Weights of a small contrastive audio-text model.
Model: 3.81M parameters, log mel input, encoder arch shufflenet_v2, encoder norm layernorm, encoder depths [2, 2, 2, 2], encoder widths [128, 224, 384, 672], text encoder width 192, text encoder layers 6, text encoder norm layernorm, text encoder activation gelu.
Training: 5500 steps, batches of 128.
Data: trained on chords played on synthesised instruments, 52083 training examples.
Rows from block 3 of the text encoder, named by matrix and row number. Rows with one number belong to one neuron. Each number is 128 + 24 x the weight over its row's rms, rounded and kept within 0 to 255. All counts start at 0. After the name is the row's rms in percent of the matrix's.
# fc1: MLP up (text_encoder.blocks.3.mlp.fc1.weight, 768x192), inputs 96-191
# fc2: MLP down (text_encoder.blocks.3.mlp.fc2.weight, 192x768, transposed), outputs 96-191
fc1.595 111 [152 114 154  95 115 102 168 125 131 148 102 110 168 102 104 134 134 136 143 153 141  98 122 112 136 159 159 138 155 121 139 150 138 179 151 141 106 158 132 159 173 159 161 115 145 130 134 139 161 108 126 122 109 145  86  96  82 172 143 135 145 107 168 103 121 119 125  80 165 159 144 128 140 130 107 119 140 157 156 128 105 111 148 118 128  92 122 136 149 181  82 149 126 148 104 153]
fc1.596 099 [126 102 154 144 108 180 162 140 130 142 145 119  90 140 165 140 137 161 159 135 112 128 135 137 135 100  83 203 133  96 155 144 153 109 106 139 148 147 130 152 137 132 147 132 141 109 127 163 168 152  94 154 168 110 134 102 112  95 134 133 129 140 138  89 151  79 144 147 139 115 105 141 153 117  94 126 159 123 123 150 126 141 140 147 131 121 150 125 129 157 142 147 133 105 116 136]
fc1.597 078 [128 102 193 128 125 128 178 110 155 149 119 111 118 148 128 124 121  92 108 136 144 144 165 119 112 154 120 149 137 124 151  86 159 127 114 119  92 114  99 123 148 125 179 208 151 119 121 136 144 144 143 120 147 127 136 122 137 103 142 144 133 129 116 124  99 105 165 136 152 123 117  86 118 154 119 103 115 109 113 165 164 133 165 108 109 110 157 106 133 123 120 124 171 157 139 169]
fc1.598 089 [181 138 130 134 123  82  74  75 143  81 127  94 145 137 160  94 127 134 123 157 117 146 181 159 128 117 134  80 120 107 116 109 131 125 160 148 156 127 134 126 105 125 107  91 147 105 124 148 120 146  98  81 127 139 135 115 139 103 134 122 152 136  96 154 133 194 164 104 130  87 166 105 129 113 155  88 111 143 130 105  95 117 112 155 160 148 115 128 137 151 142 165 142 122  89 148]
fc1.599 128 [129 103 111 144 146 123  86 123 144 136  82 130 150 102 131 118 128 166 145 108 164 138  86 173 124 157 139  95 157  92  94 114 138 151 128  69  97 118  89 153 110 166 132 114 102 124 121 118 125 122 121 113  92 114 121 150 165 108 112 106 120 158 113 109 129 220 152 105  89 152 164 145  91 149 158 134 105  86 118 116 111 107 112 130 128 152 114  93 120 127 176  94 130 148 160 111]
fc1.600 074 [149  87 151 129 148 118 110 145 146 119 115 165  91 169 169 108 133 130 114 175 163 144 172 138 125 129 187 147 156 125 125 162 113 152 150 149 153 127 137 148 105 100 119 122 142 150 175  86 158 162 121 140  97 121 145 147 101 181 149 174 144 114 126 140 126 112 157 152 134  82 144 130 154 149 112 150  95 120 108 152 126 115 165 131 105 143 121 139 112 135 112 139 112  94 173 130]
fc1.601 095 [111 115 113 139 115 178  77 111 111 158 125 117 175 133 104 118 109 107 140 154 135 138 155 128 116 101 111 143 123 166 107 143 155  98 150 144 132 142 142 154 119 130 116 108 156 105 168 118 111 136 144 129 118 144 122 129  71 105 133 124 111 183 151 136 136  98 127 136 133 130  93  77 133 167  96 104 133 138 158 136 130  71 125 111 138  95 134 138 137 113 160 107  94 122 160 126]
fc1.602 091 [101 117 142 140 112  76 106 124 120 123  92 129 138 146 178  63 146 170 142 145  76 103 134 142 142 115 107 114  98 125 109 145  96 107 120 107 170 123 119 132 104 152 123 138 114 123 159 160 136 132  88 128 121 136 144 126 148 146 119 147 114 127 131 121 134 129 124 127  90 123  95 127 128 141 136 119 104 138 148 116  85 126 156 144 121 134 124 118  76 117  73 124 117 103 139 115]
fc1.603 083 [ 91 117 109 157 119 137 167 161 114 131 134 130 143 147 140 165 130 115 164 123 128 162 135 102 116 118  98  98 165  89 161  93 131 137 117 147 105  89  97 147 136 111 132  98 163 128 154 179 104  94 144 129 142  89 125 131 114 102 163 123 122 172 152 127 139 116 124 127 136 102 114 106 157 165 137  88 136  90 119 145 152  93 107 137  76 108 146 128 126 172 134 150 121 125  98  87]
fc1.604 124 [107  65 107 152 103 171 115 102 168 166 131 172 150 128 130 151 148 110 128 118 133 129 140 101  99 147 147 139 134 133 133 155 114 110 198 151 137 129  99 113 142 127 118 141 167 172  89 154 123 125 139 160 106 142 160 134 150 152 107 100 140 108 103 130  82 138 125  80  92 118 137 173 147 148 125 110 134 103 123 114 138 106 169 136 106 122 175 126 188 147 129 103  71 117  97 108]
fc1.605 103 [125 165 112 143 121 123 147 118 129 128  95 129 114 117 143 103 138 138  80 124 147 180 122 125 154 163 138 150  99 122 162 164 129  59 114 143  88  88 136 117 114 125 157 128 117 122 139  93 152 109 168 137 127 123 127 139 152 115 146 155 141 118 124 172 106 116 130 136 138 151 107  83 148 121 135 119  99 149 158 182 136 126 132 156 150 139 146 145 167 145  95 165 119 132 136 112]
fc1.606 083 [124 107 137 136 148 118 132 133  91 128 177 120  80 135 145  90 109 124 111 120 133 124 130 142 108 123 131 154 164 118 148 136 108 163  73 136 114 148 110 129 158 158  98 165  86 123 111 118 142 151 138 165 144  90 136 128 132 130 121 162 126 143 142 129 100 133 142 147 148  89  80 104 128 138 118 103 141 138 169 144 110 121 155 165 100 118 118 149 138 115 132 102  93 133 145 164]
fc1.607 110 [120  97 108 141 101 130 124 147 113 151 171 126 119 125  78 159 136  83 118 138 102 183 123 170 168 110 123  87 105 100 124 127 128 147  89 175 138 103 153 142  95 119 191 164 130 142 191 137 131 138 116 135  89 106 139 112 121  93 123 147 163 115 126 105 141  90 131 132  99 122 127 144 111  98 134 140 106 122 139 120 128 108 135 126 167 134 123 133 137 145  88 154 130 118 139 109]
fc1.609 099 [136 131 115 180 104 138 153 151  78 156 157 116 132 127 105  75 118 148 106 136 115 129 169 155 137 124 122 120 136 164 165 128  89  88 173 168 128 136 139 134 117 104 115 111 149 156 113 121 166 142 105 134 156  99 130 135 132 140 137 115 110 177 144 126 137 129 124 128 122 151 108 113 103 117  95 122 127 184 101 146 167  89 146 162 151 136 141 131 131 126 134 131 132 123 139  57]
fc1.610 087 [155 161 135 126 141 173 122 108  80 140 145 143 139  98 121 113 130  82 132 109 111 106 104 139 132 168 153  93 131 163 144  92 125 150 128 110 148 103 113 137 137  92 136 106 121  87 121 180  95 135 108 155 159 120 132 138 129 152 112 134 144 128 117 120 133 126 121 190 114 140 127  84 115 145 141 139 105 113 150 160 132 123  85 155 139 145 128  77 112 110 125 154 135 132  82 135]
fc1.611 110 [130 151 155  94 137 141 134 127 116 100 133 101  89 124  93 129 117 137  85  92  87 147 148 125 124 124 123 115 119  63 126 160 130 157 143 104 148 139 138 155 139 172 111 126 136  97 111 101 101 133 148 134 125 131 112 127 121 154 124 153 101 167 114 100 104 109 128 126 150 127 101 147 129 100 125 100 110  96 157 118 137 109 171 142 126  89 112 106 119 128  96 102 130 136 134 161]
fc1.612 098 [127 158 136  59 164  71 151 132 104 122 167 155 111 131 137 167  93 158 124 134 184 122  79 161 136 162 149 115  99 124 135 145 109 134 111 128 125 126 200 145 132  92 133 158 146 106 137 157 133 145 142 136  92 127 143  87 171 124  77 130 105 103 114 119 117 126 101 158 164 127 124 138  92 181  96 129 142 145 102 127 155 163 155 128 133 116 116 123 127 117 114  94 111 108 128 132]
fc1.613 088 [163 138 164 133 121 152 111 124 106 152 114 187 111 123 175 141 164 117 126 122 130 130 140 130 113 143 165 135 126 182 173  92  95 119 103 134 114 144 100 156  96 138  87 120 106 119 130 185 148  94 108 101  93 132 135 163 135 174 137 127 126 127  78 176 157 146 122 100 117  92 153 113 170 122 124 124 126 116 153 160 151 145 113 134 129 146 163 114 147 113 181 102 103 126 122 138]
fc1.614 111 [124 130 136  99 126 152 145 117  82 134 126 100 114 112 136  80 171 133 104 148 141 168 164 154 142 120 173 142 125 100 117 103  97 144 137 124 129 125 143  64 134 135 112 153 159 110 152 163 125 122 128  71 188 172 158 133 153 118 152 115 139 135 146 121 123 152 105 126 114 120 105 114 163 160 128 104 158 130 120 162 108 156 129 148 139 114 131 112 107 109 137 127 153 136  90 141]
fc1.615 135 [115 147 104 150 111 139 119  67 173  95  97 136 126 137 122  93 155 168 139 114 144 145 148 136 194 123 132 108 120 135 118 123 143 153 136 119 101 132 138 106 118 136 130 114 120 134  98  73 147 141 147 155  95 131 135  89  98 116 152 129 127 126 137  71 132 116 113 117 115 103  76 102 143 144 138 146 163 131 102 135 117  93 124 109 114 137 132 112 111 124 166 167 111 154 149 154]
fc1.616 078 [141 118 107 162  94 158 128 145 139  90 145 177 125  99 114 145 136 145 138 198 108 128 140  83 102 138 175 122 151 163 173  90 143 145 144 113 157  83 135 143 157 127 109 138 169 145 140 146 132 121 100 111 102 116 129 101 135 175 173 115 182 124 136 135 136 115 135 123 144 139 108 153 106 135 133 110 154 115 110 164 139  83 167 111 146  98 152 134 105 149 111 151 104 106 114 114]
fc1.617 084 [157 146 122 106 139 158 110  69 103 137 105 167 135 114 151 104 120 116 131 165 137 146 130 136 125 108 103 109 101 110 110  97 134 125  97 128 145 140 186 179 110 116 127 121 109 110 136 115 161 104 123 171 138 146  81 153 118 144  82 127 161 128 129 145  77 140 133 143 141 142 128 119 150 116  88 107 169 140 117 136 145  98 182 139 136 164 161 125 127  98 164 127 115 109 166 104]
fc1.618 106 [193 130 111 132 120 137  81 121 125 156 137 172 138 157 128 161 164 137 128 147 137 125 108 150 168 136 109 135 129 158 124 117 140 145  96 183  82 169 116  91 127 138 135 180 128 116 110 158 151 128 131 127 178 123 133 140 124 142 100  81 143 110 142 132 144 163 146 109 109 130 132 137  77  99 165  90 139  92  85 124 129 126 160 127 118 102 140 169 135 136 143 136 132 138 129 103]
fc1.619 083 [139 135  99 110  95 136 152 102 102 129 100 102 152 145 129  96 141 135 134 176 127 121 128 161 151 148 106 152  99 104 124 119  93 103 118 165 129 182 132 124 148 137 142 112 130 124 114 178 137  97 119  94 135 148 139 140 108 162 163  67 135 167 125 127  98 155 133 163 145 160 132 184  96 131  95 124 166 134 134 122 149 145 170 119 145 174 116 106 146 185 130 100 159 110 139 166]
fc1.620 074 [167 118 127 181 128 128 132  66  96 135 144 176 149  77 137 108 139 188 112 139 139 126 138 174 131 135 100 153  85 147  99  79  91 136 103 126 155 130 134 111 106 115 161 168 163 146 100 166  82 126 101 156 150 163 129 108 141 121 142 113 149 112  97 157 116 102 100  88  95 135 139 153 101 141 134 139 135 152 178 109 121 122 144 145 119 127 122 132 117 111 119 111 153 149 110 133]
fc1.621 085 [166  83 136  97 156 109 140 124 139 115 123 107 169  79  89 139 133 145 134 130 115 158 167 141 140 160 138 155 103  98 155 120 111 139 106 118 116  99 179 120 118 144 125 170 142 159 121 111 157 135 158 109 113  85 100 148 150 147 101 120 116 128 151 161 103 111 134 102 133  75 154 147 102 160 129 140 120 146 114 180  99 141 123 144 120  99 141 118 111 109 119 109 119 119  98 159]
fc1.622 100 [139  36 124 102 144 150 141 138 137  84 127  95 121 137 102 125 125 126 132 153  99 103  92 175 144 125 139 133  89 154 154 107 157 114 123  81 100 146 137 161  95  87 146 122 122 150 120 145 107 107 128 146 136 129 140 129 140  56 135 153 155 149 171 144 178 137 125 128 170 115 109 131 120 140 151 146 147 105 123 130 132 117 115 112 131  95 166 114 122 120 108 117 144 119 144 118]
fc1.623 101 [172 144 134 131  85 115 140  89 127 140 169 116 143 154 103 110 146  86 132  97 147 167 146 127 171 143 133 144 130 123 171  92 106 138 157 158 150 138 132 134 127 145 117 129 176 148 120 130 129 111 142 136 149 161 137 153 121 116 140 144 129 138 151  78 142  98  86 135  77 123 110 126 121 164  84 107 137 126 149 152 131 140 101 131 127 142 183 138 125 149 173 128 100 106 143 128]
fc1.624 112 [118 123 144 116 117 105 103 143 111 161 121 121 106 130 171  79 112 170 105 102 126  98 179 165 125 145 100 114 116 109 156 107 154 140 131 117  95 163 147 146  89 113 118 119 137 119 138 123 123 149 112 135 132 146  53 124 117 102 120 109 145 100 130 111  98 135 122 103 141 110  93 156  93 150 137 148 130  92 140  73 151 142 118  62 100 187 150 139 150 158 129 110 147 130 124  88]
fc1.625 080 [ 92 116 130 157 101 166  90 128 141  83 131 148 125 125 121 162  82 126  92 123  86 137 152 161 128 133 128 127 112 131 112 127 116 148 110 114 117 107 146  74 133 143 158 154  90 100 104 105  82 132 142 105 127 128 170 124 127 129 120 111 165 129 127 127 101 139 128 168 100 100 121  88 124 143 132 109 122 158 131  98 118 110 160 119 126 149  79 130 199 190  90 166 141 118 132 141]
fc1.626 118 [105 154 168 121 106 110 103 144 162 139  99 137 118 124 194 103 152 170 115 120 165 127  88 137 181 126 114 120 133 203 121 104 120 119 114 139 116 163  93 109 117 103 125 159 161 120  87 100 109 162 114 160 126 115 122 162 114 103 101 114 104 111 167 160 108 112 103 146 133 114 131 146 117 140 107 141 172 132 151 121 125 120 147 154 139  95 118 158 141 131  98 135  94 117 107 154]
fc1.627 114 [130 165 150 106 110 113 131  87 129 126 127 114 102 131  96 137  92 119 104 151 117 107 178 156 140 122 150 118  86 130 158 155 142 184 137 108 144 160 112 170  97 132 144 130 116 115 104 140 125 110 121 152  85 129 143 101 150 142 146 136 126 169 118 140  98 103 154 157 125 102 160 115  95 111 118 156 111  79 152 180  67 136 174 127 151 127 130 102 120 146 138 156 117 150  97 145]
fc1.628 088 [ 95 115 147 119 158 121 156 166 110 131 144 125 117  97 112 165 167 104  93 124 120 115 128 146 130 163 139 139 148 101 128  85  81 118 105 167 143 114 165 129 147  91 129 112 147 141 176 198 154 130 117 175 107 102 149 101 104 159 168 152 142 148 171 127 138 164 129 139 129 156 154  98 145 130 169 151 111 163 109 130 151 134 138 112 132 139 111 131 147  90 138 106  89 121 122 136]
fc1.629 092 [107 113 118 137  82 153 164 146 119 142 134 121 148 122 152 133 137 168 139 117 158 142 136 152 128 122 132  85 110  99 152 131 107 145 131 161 147 133 137 105 124 147 113 134 140 112 169 129 110 153 116 118 146 154 117 130  89 135 127 158 157 136 148 145 185 142 104 188 143 144 129 165 101 110 109 108 108  86 141 136 128  83 130 107 142 129 154 113 144 111 134 115 148 123 124 128]
fc1.630 088 [129 134 136 150 119 129 116 119  78 146 139 147 125 130 147 123 138 108 112 177 114 123 132 153 135 156 118 120 164 125  67 104  55 126 145 119 138 105 132 119 101 157 120 139 118 130 129 146 114 140 165  98 107 112 167 151 145 130 146  98 113 142  91 123 118  97 119 115  92 103 148 175 109 116 141 163 151 144 138 126 176 102 156 105 145 129  99 140 132 117 106 115 117 108 141 181]
fc2.595 108 [ 81 148 148 134 148 144  95 136 168 137 105 144 126 126 125 130 143 137 106 120 162 148 102 148 132 155 174 115 149 149 145 100 145 135  87 116 145  89 132 123  98 149  88 108 103 142  93 115 154 174 113 100 124 113 177 156 150 159  97 101 101 158  77 100 119 117  69 168 143 118 127 150 138 147 150 116 101 137 118 140 104 136 130 171 148 152 197 124 153 102 152 185 100 113 168  89]
fc2.596 096 [128 135  98  99 146 146 114 124 138 131  86 140 146 128  86 134  91 135 144 104 123 109 106 136 126 178 142  82 143 183 111 130 132 142 123 131 165 150 150 111 113 165 116 118  76 182 149 103 164 104 119  82 119 165 104 110 150 111 159 137 165 131 131 136 174 149 139 147 136 129 149 132 153 146 162 144 120 130 140 111 157 105 125 140 170 177 130 118  77 138 120 128 110  97 147 134]
fc2.597 074 [146 136 129 102 150 126  59 136 101 125 152 128 140 109 134 135 175 180 176 145 152 109 157 162 133 110 139 159 111 115 112 140 136 139 141 145 154 124 140 141 155 148 157 137 168  94 116  96 133 142 131 119 109 143 102  90 125  89 161 120 155 189  96  86 116 164 132 143 138 104 156 118 136 148 154 171 154 136 103 113 125 120 129 139 134 164 102 127 123 135 141 158 104 142 126 126]
fc2.598 097 [ 87 127 110 110 102 115 131 138 124 133 136 149  81 116 113 141 171 153 144 125 115  92 121 112 113  92 102 193  87 120 122 112 101 139 131 124 129 111 129 119 140 131 138 126 107 131 132 100 123 142 172 111 124 119 107  85  92 151 104 107  98 129 154  91 124  84  90 132 137 133 128 164 101 149 125 133 150  81 133 116 138 152 139 133 137 116  90 167 141 133 126 119 134 112 136 100]
fc2.599 127 [130 164 116 136  66 142 159  71 124  78 160 112 113 107 211 117 178 139 145 130 108 108 126 114 124 105  98 131 120 148 109 150 119 112  93 166 131 158 126 113 150 119 124 135 115 132 147 141 133 101 152 173 163 127 133 147  78 119  96 139  93 121 154 129 142  82 201 110 155 107 104 127 147 137 116 158 141 136 146 161 157 172 146 119 151 162 124 167 103 100 141 139 141 117 111 127]
fc2.600 078 [124 179 145 134 136 111 122 172 146 179 152 141 147 114 109 141 137 175 118 161 123  93  75 140 146 131 138 173  93 131 139 129  95 136 157 107 104 146  76 139 153 150 140 151 158 108 106 126 111 119 115 128 151 116 129 146 130  82 104 122 102 167 101 150 139 132 180 120 153 114 142 124 155 117 160  77 149 148 161 153 134  87 113 129 120 134 156 111  94 138 124 122 133 152 113 149]
fc2.601 097 [126 115 153 115  99 121  97 151 122 158 104 151 177 103 149  74 140 165 109 119 117 114  92  91 120 106 172 117 142 123 118 145 144 134 160 161 145 123 135  98 164 104 185 118 129 132 126 146 134 170 144 156 168 164 164 132 182 142  92 108 112  89  86 127 150 154 117 130 140 123 149 142 104 109 125 117 121 169 169  82 131 133 159 141 126 115 136 165  87 135 134 123 115 127 102 145]
fc2.602 081 [115 140 140 103 114 196 137 146 157 135 152 131 109 139 123 138 132  67 110 119 190 101 132 127 131 122 149 153 148 146 163  69 136 142 110 165 101 148 111 128 119 126 121 135 142 149 110 106 150  97 165 157 128 116 115 127 166 123 153 145 173 131 126 130 102 109 130 124 111 131 114 119 116 137 151 138 141  79 108 134 145 118  95 126 150 133 114 117 139 110 129 159 149 143  94 135]
fc2.603 092 [123 110 136 131 112 102 108 107 114 122 118 171 133  94 141  99 102 122 131 137 123 141 157 143 140 104 136 114 112 112 114 164 132 116 115 121 140 151 186 116 123 130 141 149 152 105 133 128 128 157 143 151 119 150 133 115 167 118 113 100 137 127 145 128 121 104 125 133 112 149 144 101 119 111  94 142 125 133 132 122 133 140 100 119 189 182 139 121 185 127 134  70 129 143 149 165]
fc2.604 124 [173 146 133  99 155  86 125 119 132 172  84 130 127 134 112 124 129 112 112 139 130 151 102 145 140 123 143 167 111 115 156 109 167 148 131 125 117  57 139 160 133 134  61 122  88 144 176 147 142 150 104  85 110  96 119 119 116 153 101 125 144  85 125 140 109 107 104 111 185 139 122 110 133  86 106  95 115 112 132 140 137 111  83 116 127 124 161 137 119 106 104 165 101  84 103 120]
fc2.605 099 [125 149  96 140 144 163  98 119 143  91 119 163 126 144 125 156 129 135 160 132 108 117 118 129 115 125 143  84 163 152 102 113 123 138 137 138 153 120 130 112 119 134 112 139 172 142 114 139 155 142 116 118  90 131 131 116 120  91  95 142 141 103 134 124 123 168 110 146 127 109 176 178 110 144 171 148 174 183 127  79 152 155 125 114 164 147 137 130 133 132 113  69 142 126 129 140]
fc2.606 083 [ 97 137 108  96 136 126 135 119 153 112  91 126 162 131  80 104 126 146 146 129 132 126 144 152  83 147 134 107 144 146  93 111 131 129 143  99 151 111 129 118 142 125 129  97 147 103 135 157 149  85  83  89 171 114 133 142 116 157 165  95  80 139 131 130 155 117 141 119 126  80 194 143 126 106  99 105 109 159 121 103 157 103  94 101 176 146 148 121 111 127 116 128 186 135 100 110]
fc2.607 130 [117 100 145 124 143 125  95 143 130 147 143 125 107 133 141  88 149 103 134  88 144 175 109  98 192 129 101 127 114 164 137 112 112 151 188 130 174  99 123 117 110 133 120 118 131 151 190 148 125 110 132 134 114 142 107 107 120 116 126 171 122 129 163 109  79 145 111 125 139 147 135 166  97 106 135  96 115 123 121 131 104 176 146 122  88 105 148 131 107 152  85 163 145  44 114 132]
fc2.609 097 [124 118 110 132 130 108 110  95 120 105 131 121 174 123 118 167 151 128 154 105 174 108 140 144 151 132  89  83 141 106 119 135 158 138 133 138 115 142 161 169 148 103 120 149 156 187 129 115 114 168 180  99 121 157 158 138 105 146 115 148 115 112 134 156 162 140 150  91 150 140 106 158 118 189 135 119 158 129 155 160 145 170 138 147 133 131  95 133 132 128  39 163 134 161 127 151]
fc2.610 085 [147  81 121 117 126 117 119 120 184 142  90 133 142 102 145 145 135 141 158 147 148  99 121 110 141 120 112 140 133 108 129 153 110 102 164 152 109  87 127 120 157 121 141 134 141 138 127 103 147 104  68  86 156  93  82 128 166 120 141 174 167  94 160 144 141 128 123  87 160 135 140 231 148  94 116 110 145 124 139 141 123  92 152  96 179 126 155 149 161 133 127 126 148 133 165 115]
fc2.611 099 [147  95 142 166 115 137 114 135 137 147 121 103 113 141 122 155 159 111 142 180  99 157 113  77 161 125 123  76 114 178 133  72 165 151 155 122 148 126 167 122 170 104 110 133 103 111 132 148 138 110 104 100 127 126 139 102 132 142 117 115  96 156 140 172  77 117  97 142 159 122 174 120 115  98 176 143 115  87 122 144 130 142 112 130 135 102 139 108 110  93 141 202 115  92 127 127]
fc2.612 088 [110 163 123 147 135 168 136 109 141 100 134 137 141 134 126  59 178 115 162 106 153 139 124 145 112 152  94 125 150 156 144 115 125 126 145 122  93 109 104 105 124 154 113 119 125 106 139 103 111 111 111 155 166 142 148 160 121 143 141 121 159 115 117 136 120 164 143  95 103 162 150 159 141  61  95 101 134 157 149 124  84  98 138 120 124 148 144 111 113 127 180 163 107 136 104 107]
fc2.613 086 [119 155 127 169  98 113 130 171  99 104 135 124 144 103  92 101 115 132 111 168 103 139 118 125 201 109 110 134 125 125 122 116 143 129 142 116 159 106 139  88 132 131 158 138 125 146 130 122 140 125 144 134 124 145 122 127 119 136  83 135 139 144 191 126 105 117 148 146 131 189  74 145  87 106 142 118 123 147 109  85 116 151 145 144 120 127 117 183  90 113 113 149 119 111 171 109]
fc2.614 106 [152  98 105 106 110  92 123 143 108 126 163 156 165 147 126 174 146 126 138 132 146 133 117 119 121 111 142 139 115 129  91 134 113 100 109 143 196  96  96 159 129 117  85 149 162 155 152 101 122 149 166 153 146 127 132 117  95 156 125 134 133 143 120 164 155 128 147 124 153 163 135 142 135  94  63  95 126 120 141 164 147 117 124 109 113 148 116 160 121 108  72 131 133 131 117 152]
fc2.615 140 [121 138 150 102 119 139 138 136  81 144 209  98 135 142 107 144 103 152 129 167 103 113  97 109 122 121 148 145 129  97 136 139 132 101 146 114 156 157  90 145 155 153 148 133 149 133 133 169 122 140 147  94 125 151 117 113 109 156 125 110  92 148 106 126 131 137 116 131 118  94 134 138 158 140  99 119 106 169 194 124  86 115  97 122 136 165 147 126 124 126 101 114 105 120 129  94]
fc2.616 082 [150 154 115 139 141 140 186 167  89 124 130  93 147 166 113 119 126 121 116  67 119 162 135 169 122 162  93 196 132 112  71 137 150 120 125 143  95 131 113 118 133 111 139 161 119 111 140 146 101 135 168 147 132  98 131 131 138 140 113 140 122 132 113 139 126 143 156 101 129 127 129 109 193 155 157  94 110 109 157 102 119 143  71 119 121 105  93 120 137 134 169 103 101 137 168 121]
fc2.617 087 [ 95 145 133 127  96 104 135 169  96  79 157 109  66 119 153 142 170 131 112 128 143 124 111 133 177 167 141 166 145 144 132 114 141 131 142 132 119 112 109 112 152 127 104 147 124 143 123 131  98 154 149 129 114 133 166 142 115 102 112 137  87 141 119 120 176 109 123  87 115 132 128 139 115 111 120 135 107 145 173  96 139 157  87 168 115  92  84 141 156 137 128 144 145 166 108 136]
fc2.618 106 [138 157 115 150 148 111 112 119 126 119 122 112 181 128 104 118 104 120 149  85 130 103 155 109 121 195 134 112 100 140 161 108 121  98 174 153 127 140 143 157 115 139 121 120 134 156 154 144 130 142 103 150  77  90 109 127  99 103 122 186 132 129 113 131 172 135 118 123 142 138 175 108 174 166 139 107 169 175 138 155 140 166 124 152 156 150  95 130 161 136 109 102 139 100 116 185]
fc2.619 080 [106 129 148 134 169 122 147 145 148 123 160 123 125  91  91 131 115 144 135 101 146 137 120 139 118 121 196 140 153 146 139 109 144 129 128 129 154  60 124 101 106 116 112 124 180 120 116  93 116 150 118 155 128 136 156 160 125 116 111 107 131  97  97 128 141 113 120  81 124  81 122  90 163 125 108 166  85 168 118 129 124 117  69 144 122 101 124 123 110 150 114 119 137 130 112 124]
fc2.620 082 [103 130 140 114 113 121 163 184 109  79 119 112  89 157 112 112 126 102 130 106 129 170 116 125 123 123 125 123 157 119 139 123 130 101 103 164  77 146 109 125 148 159 110  98 118 165 160  91 167 131  92 100 118  87 104 121 142 102 116 137 112 129 151  95 123 192 139 146 113 106  83  67 136  90  96 127  97 133 104 105 135 107 134 126 157  69 153 138 135 114 163 114 158 136 123 113]
fc2.621 082 [158 126 150 147 118 156 133 116 166 105 120 160  99 115 115 153 103  65 143 108 104 110  75  83 105 155 163 124 148 142 109 140 151 128 141 159 153 166  90  97 149 148 145 104 119  88 134 135 130 115 111 163 165 123 145 126 120 150  97 180 123 153  84 115 163 124 136 120 155 148 127 145 153 111 134 145 121 120 161 132 141 141 116 123 134 166 129 158 168 112 138 149 133  85 130 105]
fc2.622 101 [150 186 159 169 138 140 133 152 151 153  91 112 139 115 171 125 109 132 106 115 124 130 115  89 114 109 110 135 172  69 102 168 107 131 151 166 131 134 102 128 172 166 105 137 132 129 176  90 109 105 153 130 112 111 173 124 171 127 120 150 123 132 124 135 102 110 129 167  86 166 143 180 115 134 143 104 143 157 138 157 151 137 158 136 126 147 135  98 141 152 122 102 174 148 121 140]
fc2.623 095 [140 104 162 165 125 168 146 150  96 116 109 167 165 173 116 156 101 172 138 132  78 144 121 148 121 154 151 125 158 187 148 157 134 107 122 185 136 110 142 124 114 103 164  83 125 148 126 128 122 134 115 146 139  97 160 155 118 141 142 146 123 123 128 183 182 111 153 137  81 153 125 159 140 136 112 129 115 123  98 145 136 106  47 115 133 109 128 156  85 156 107 137 126 126 140 102]
fc2.624 116 [107 133  66  99 130  98 142 141 145 154 153 124 149 122 124 163 138 124 164 145 157 106  87  91 144  88 164 128 106 163 119 154 117  86  99 140 202 111 101 131 119 140 119 112 105 131 125 127 105 109 104 140 149 100 131 154 135 119 119 121 104 144 110 120 138 141 197 157 119 146 115 119 149 139 122 143 121 102 133 125 137  77  95 146 180 143  70 127 122  88  97 158 127 111 126 156]
fc2.625 089 [133 121 114 123 149  88 146 123 132 129 100 129  91 141 126 141 121 116 152 110 175 130 126 135 118  92 160 138 117 121 143 128 109 134 149 137 125 122 130 138 135  67 154 120 173 154 113 168 171 142 143  98  99 133 156 111 143 115 154 152 124 103 112 100 126 104 143  95 144 147 121 165 159 116 155 130 102 125 121 148 153 135 145 120 145 106 159 137  75 110 158 107  99 176  50 165]
fc2.626 121 [164 183 101  72  92 172 115 121 114 101 156 154 110 106 134  88 126 133 142 132 121 138 157 126 143 109 134 135  81 128 139 124 144 129 137 147 153 124 131 151 111  97 131  87 104 148 158 130 142 141 122 127  98 111 121  99 126 124 100  97 115 129  98  70 157 126 127 133 107 140 114 132 167 158 110 121 101 113 130 119 143 155  93  95  89 169  92 129 135  98 147 152 152 122 166 119]
fc2.627 117 [111  98 126 145  77  73  79 141 139 106 147 131  89 151 134 112 126 144 112  96 117 124 168 122 161 121 132 143 152 138  87 110  92 155 107  89 103 129 120  81 116  61 110 154 126 133 122 184 160 165 137 116 150 118 139 134 140 135 108 100 131 118 140 171 125 117  91 100 103 118 131 123  81 118 127 111 132 138 127 121 150 145  91 118 142  92 114  94 109 128  76  90 111 140 121 124]
fc2.628 091 [151 183 119 132 123  95 141 116 166 103  89 100 128 173 157  91 126 144 155 129 168 137 128 134 129 108 127  93 134 144 128 107 169 133 140 114 128 160  98 130 126 127 113 148 141 113 148  82 124 116 126 105  93 139 126 142 136 156 117 114 128 104 180 142 108 104  79 152 119 116  90 122 197 127  75 115 131  98 153 126 135 120 151 126 122 159 170 138 127 117 131 129 155 128 122  96]
fc2.629 092 [138  84 131 138 160 149  99 130 108 119 119 169 136 108  95 118 143 107 110 112 114 121  86 127 108 133 134 134 120 133  97 131 132 126 116  60 136 102 106 153 148 120 136 118 105 130 101 132 141 107 143  99 109 141 132 115 130  99 132 106 110 163 178 101 136 112 192 145 150 116  36  85 127 146 120 139 131 167 150  99 112 124 137 136 127 123  73 157  88 113 125 134  95 149 113 100]
fc2.630 090 [107  96 127 178  98 138 150 147 155 129 152  97 114 133 127 121 128 156 113 142 137 126 150 148 127 148 137 183  95 109 143 140 142 111 152 132 140 168 118 155 145 125 143 150 147 123 153 108 161 126  78 112 119  83 149 142 126 121 133 148 148 119 161 142 131 124 188  91 158 144 107 107 147 124 134 115 143 113 138 122 134 159 119 164 100 160 131 132  89 116 126 122 164 109 128 124]